python train.py --image_size=48 --cutout=0.25 --text_encoder_causal=true --epochs=12.1
Rows from block 3 of the image encoder of a small contrastive image-text model, named by matrix and row number. Rows with one number belong to one neuron. Each number is 50 + 15 x the weight over its row's rms, rounded and kept within 0 to 99. All counts start at 0. After the name is the row's rms in percent of the matrix's.
After each neuron's rows are labels from the 100 images, of 14976, where the neuron reaches its highest value: "peak on" is the class under the peak. Only what is clearly more common there than usual is listed. The data: made-up waving flags.
# fc1: MLP up (encoder.blocks.3.mlp.fc1.weight, 320x160), inputs 80-159
# fc2: MLP down (encoder.blocks.3.mlp.fc2.weight, 160x320, transposed), outputs 80-159

fc1.300 107:45 24 62 50 34 40 40 53 44 52 53 68 20 72 41 56 59 56 44 19 48 40 51 78 70 10 40 64 66 52 76 65 78 48 52 74 62 33 54 18 63 65 67 49 54 63 51 43 39 36 44 38 53 76 38 62 62 40 18 52 57 36 53 55 49 39 65 73 29 53 46 54 60 30 30 44 36 57 58 59
fc2.300 113:45 81 50 32 48 18 30 48 49 45 46 39 47 33 32 29 26 56 40 14 48 10 31 15 48 09 48 37 59 77 56 55 39 52 63 19 60 50 66 52 32 30 47 65 38 40 45 47 63 33 76 31 57 42 48 39 52 59 49 56 54 41 54 32 45 42 53 68 42 26 67 71 53 47 59 51 34 51 61 28
peak on: flag

fc1.220 100:08 80 74 45 71 28 72 87 60 70 56 57 66 65 36 46 25 51 55 44 79 73 36 42 67 63 31 34 53 61 50 44 55 56 31 65 56 46 44 57 31 38 37 53 58 32 59 19 64 56 46 54 37 47 31 36 38 44 40 58 47 58 51 51 47 66 29 64 44 57 20 55 27 60 74 48 34 58 43 36
fc2.220 106:52 30 39 38 40 48 43 47 56 62 35 15 48 52 76 55 52 50 40 43 90 57 70 61 30 57 30 39 60 52 53 84 52 52 63 27 44 54 38 36 30 15 54 31 42 54 44 53 34 57 28 62 39 46 79 63 48 54 46 29 37 05 36 49 44 52 62 62 37 49 46 54 48 63 39 59 45 57 53 68
peak on: backdrop

fc1.308 090:30 71 59 31 62 18 53 34 68 41 61 37 55 50 49 74 59 51 70 29 57 66 61 46 73 64 41 44 30 51 45 66 54 32 21 56 56 34 40 48 47 44 83 49 64 52 81 64 72 62 67 72 39 49 54 22 41 64 57 50 49 64 57 27 76 54 13 69 30 63 52 29 41 43 57 52 38 33 28 47
fc2.308 093:27 37 49 28 50 28 52 60 45 32 51 39 60 35 46 20 46 48 51 57 77 69 63 74 41 46 34 60 19 45 75 65 56 54 48 47 67 32 42 39 52 34 46 25 23 51 40 59 31 39 49 54 40 48 61 48 47 45 51 25 59 35 37 63 32 61 43 67 58 39 80 30 65 35 38 46 61 58 65 32
peak on: backdrop

fc1.282 101:55 69 37 54 45 59 55 37 77 70 38 36 71 29 55 57 55 58 49 28 44 63 72 54 56 99 54 67 33 46 57 38 57 51 16 59 62 38 31 80 53 39 57 31 27 33 57 59 49 62 51 21 42 45 52 80 22 35 68 27 40 53 58 43 34 61 75 51 45 56 59 62 49 50 52 63 71 52 57 62
fc2.282 114:59 67 35 41 38 52 29 51 39 16 68 45 63 62 17 80 73 51 42 43 39 58 35 35 45 30 41 28 53 51 04 27 24 72 37 27 43 65 30 44 46 44 49 31 49 32 43 50 30 47 38 62 44 66 38 23 48 53 38 51 46 54 50 50 27 50 57 43 41 44 37 58 58 58 37 52 52 51 30 28
peak on: backdrop

fc1.278 111:59 46 48 59 51 51 51 58 33 48 73 56 17 58 35 48 49 72 73 40 32 11 32 30 37 18 61 71 71 50 66 09 55 37 59 42 50 67 57 53 30 54 51 75 44 60 56 23 63 59 51 66 63 58 41 50 44 61 09 62 34 55 71 44 48 53 49 52 47 53 57 54 56 33 41 72 51 30 67 68
fc2.278 120:56 69 38 59 55 45 27 40 23 27 56 69 22 51 43 76 58 45 34 29 49 52 58 54 72 52 43 59 41 59 42 56 38 49 76 40 50 44 66 26 53 99 48 38 42 70 60 66 42 42 45 53 57 70 39 47 66 73 56 77 84 29 56 68 22 35 60 43 42 31 60 63 49 63 33 63 62 54 50 38
peak on: flag

fc1.311 098:34 52 66 45 35 26 34 68 84 35 57 34 67 39 33 49 58 49 61 32 65 65 74 41 56 63 77 75 33 44 59 66 48 40 33 40 53 50 43 63 53 21 63 45 53 62 43 68 28 51 49 50 42 32 62 47 49 58 40 39 47 46 64 37 70 35 35 44 59 44 74 66 73 29 57 58 33 66 63 54
fc2.311 117:38 49 49 30 32 24 58 47 04 15 56 27 48 46 46 56 48 53 47 76 38 45 44 58 41 53 51 58 37 44 33 50 57 64 44 23 79 58 44 39 61 63 57 48 53 59 63 43 55 62 50 48 44 54 58 45 41 47 43 31 59 72 32 37 54 45 77 75 64 63 60 45 62 44 49 56 29 59 27 26
peak on: pole

fc1.269 081:44 57 51 72 73 59 48 48 54 47 90 51 44 68 48 32 39 37 65 57 40 64 63 46 44 45 70 59 60 55 84 49 34 43 84 80 47 53 30 33 57 33 39 45 31 54 49 12 33 57 66 54 47 38 39 52 55 33 67 43 47 32 63 65 72 43 77 59 33 47 54 74 58 58 36 39 55 62 42 69
fc2.269 079:38 66 66 53 21 39 40 38 55 57 40 60 60 52 63 62 32 54 51 40 45 64 38 59 41 19 82 28 85 53 60 83 57 42 36 52 47 53 62 48 44 38 40 44 77 61 52 68 65 60 66 52 30 39 40 57 48 52 42 58 73 56 37 44 61 41 48 54 44 64 53 65 44 44 58 79 51 68 31 76
peak on: backdrop

fc1.76 100:38 52 47 32 47 39 74 65 36 71 58 20 59 87 35 39 54 44 51 51 68 62 59 47 32 28 51 45 52 47 76 76 38 56 61 61 13 39 33 44 51 48 37 31 60 60 40 20 39 62 32 56 74 37 45 62 69 35 64 65 67 38 40 31 49 47 78 30 33 32 36 66 19 57 57 27 48 27 32 55
fc2.76 100:68 27 75 52 55 36 35 47 53 39 46 27 36 48 28 56 40 76 38 34 33 24 70 38 48 26 67 52 35 48 56 56 48 42 75 50 46 34 62 82 60 47 68 27 39 54 53 53 27 51 51 89 42 57 41 73 27 28 57 29 92 28 67 60 70 55 39 56 61 28 67 69 44 61 65 58 53 57 47 49
peak on: flag

fc1.140 105:69 39 72 46 29 40 40 67 32 59 55 57 52 42 53 30 52 43 56 67 51 71 61 73 69 16 53 42 33 57 22 37 60 43 42 49 34 54 48 52 30 39 41 83 49 40 49 33 20 69 59 40 65 51 50 71 62 38 50 20 35 77 30 49 65 54 36 67 54 58 68 50 61 58 44 50 19 53 36 74
fc2.140 102:47 51 78 50 53 50 63 49 43 55 52 57 54 55 89 72 52 49 63 56 46 66 24 45 42 50 36 65 55 33 39 54 63 88 52 48 42 55 17 76 46 38 46 75 57 23 55 80 50 42 49 26 57 47 60 56 68 74 60 80 57 50 78 34 33 65 81 47 59 53 45 50 32 32 19 53 32 56 63 45
peak on: flag

fc1.103 088:57 79 67 54 70 69 24 59 60 48 26 65 41 51 57 51 83 52 74 63 36 65 38 17 55 72 47 69 59 49 72 63 33 50 73 51 51 46 41 50 42 40 28 37 41 77 31 55 45 51 59 59 47 47 53 39 58 65 52 53 53 22 60 42 48 74 56 56 51 54 80 82 27 53 27 62 37 31 35 28
fc2.103 092:65 56 50 59 28 37 78 59 72 47 46 55 79 33 47 31 52 80 34 64 45 66 49 21 16 53 59 75 18 49 28 49 32 42 64 63 45 34 44 56 41 71 45 65 70 39 48 84 73 56 61 90 62 69 43 37 50 43 65 55 47 49 70 22 41 57 66 46 43 41 53 65 56 77 54 45 31 55 48 43
peak on: flag

fc1.104 093:78 15 33 41 72 51 66 44 57 29 40 55 42 28 48 29 72 28 71 42 49 43 52 65 64 69 30 69 60 32 64 50 36 27 47 38 41 50 30 54 41 54 33 41 55 60 69 35 87 80 65 41 53 43 50 72 56 47 26 56 48 51 69 59 54 40 55 62 60 72 63 53 49 72 51 60 64 51 44 70
fc2.104 095:36 96 45 42 22 66 68 22 73 55 34 62 41 48 50 38 52 22 63 63 33 56 44 34 62 59 49 47 41 64 25 51 35 37 74 82 69 46 43 45 55 50 45 31 52 56 35 72 56 50 43 45 30 51 54 42 83 53 57 37 47 62 47 16 61 23 56 20 43 71 38 51 46 38 49 23 54 49 67 63
peak on: flag

fc1.88 092:28 37 36 43 42 73 71 60 58 77 51 52 65 51 47 47 72 56 59 23 69 35 43 26 79 36 67 60 49 59 66 65 49 18 64 67 25 77 40 45 46 09 45 52 40 53 52 66 48 63 40 49 42 63 65 36 37 61 09 32 45 47 38 21 64 49 51 62 49 63 32 57 54 57 50 45 62 41 43 59
fc2.88 104:39 51 44 50 52 42 34 44 36 27 52 40 63 54 69 59 51 38 30 30 45 49 43 48 32 69 60 48 58 51 45 68 62 45 59 77 42 39 63 50 66 26 58 38 48 50 62 26 42 50 73 58 38 66 52 68 53 52 58 67 23 51 41 45 41 39 31 43 36 71 39 38 64 30 66 55 29 61 28 59
peak on: backdrop

fc1.306 099:61 45 70 48 71 68 51 33 51 39 46 46 23 34 27 34 58 26 52 49 57 46 49 39 44 29 62 42 60 60 58 50 72 54 54 58 37 45 45 70 77 44 30 47 63 85 65 36 54 64 69 86 50 38 61 82 35 62 62 51 06 60 28 67 53 58 56 73 44 51 42 20 54 65 45 38 61 41 42 41
fc2.306 095:46 37 52 62 45 61 84 76 52 63 68 62 53 71 41 47 56 59 62 57 42 54 45 56 45 66 69 37 54 13 45 45 51 36 56 69 64 53 33 70 71 76 61 45 36 22 16 35 45 60 50 64 43 16 63 76 48 32 55 39 56 72 25 37 35 31 58 55 76 62 41 28 26 38 47 55 39 54 59 63
peak on: flag

fc1.263 087:33 52 51 40 83 51 52 48 72 40 44 29 60 49 35 46 57 60 67 50 39 46 60 52 61 48 70 51 34 45 65 56 73 34 48 40 43 52 25 49 60 50 78 43 49 59 40 35 71 61 73 55 50 50 31 52 49 63 42 29 64 42 53 47 39 51 17 41 70 75 72 55 41 68 73 62 35 25 48 59
fc2.263 092:48 56 44 34 48 08 18 50 49 53 36 39 44 49 58 54 23 55 35 55 87 66 23 55 47 44 24 46 52 61 74 60 56 33 45 52 66 55 25 57 20 54 37 59 46 42 47 79 51 53 55 72 52 50 34 65 56 47 40 70 51 57 54 53 16 46 40 35 39 55 42 40 34 63 42 56 31 44 64 41
peak on: backdrop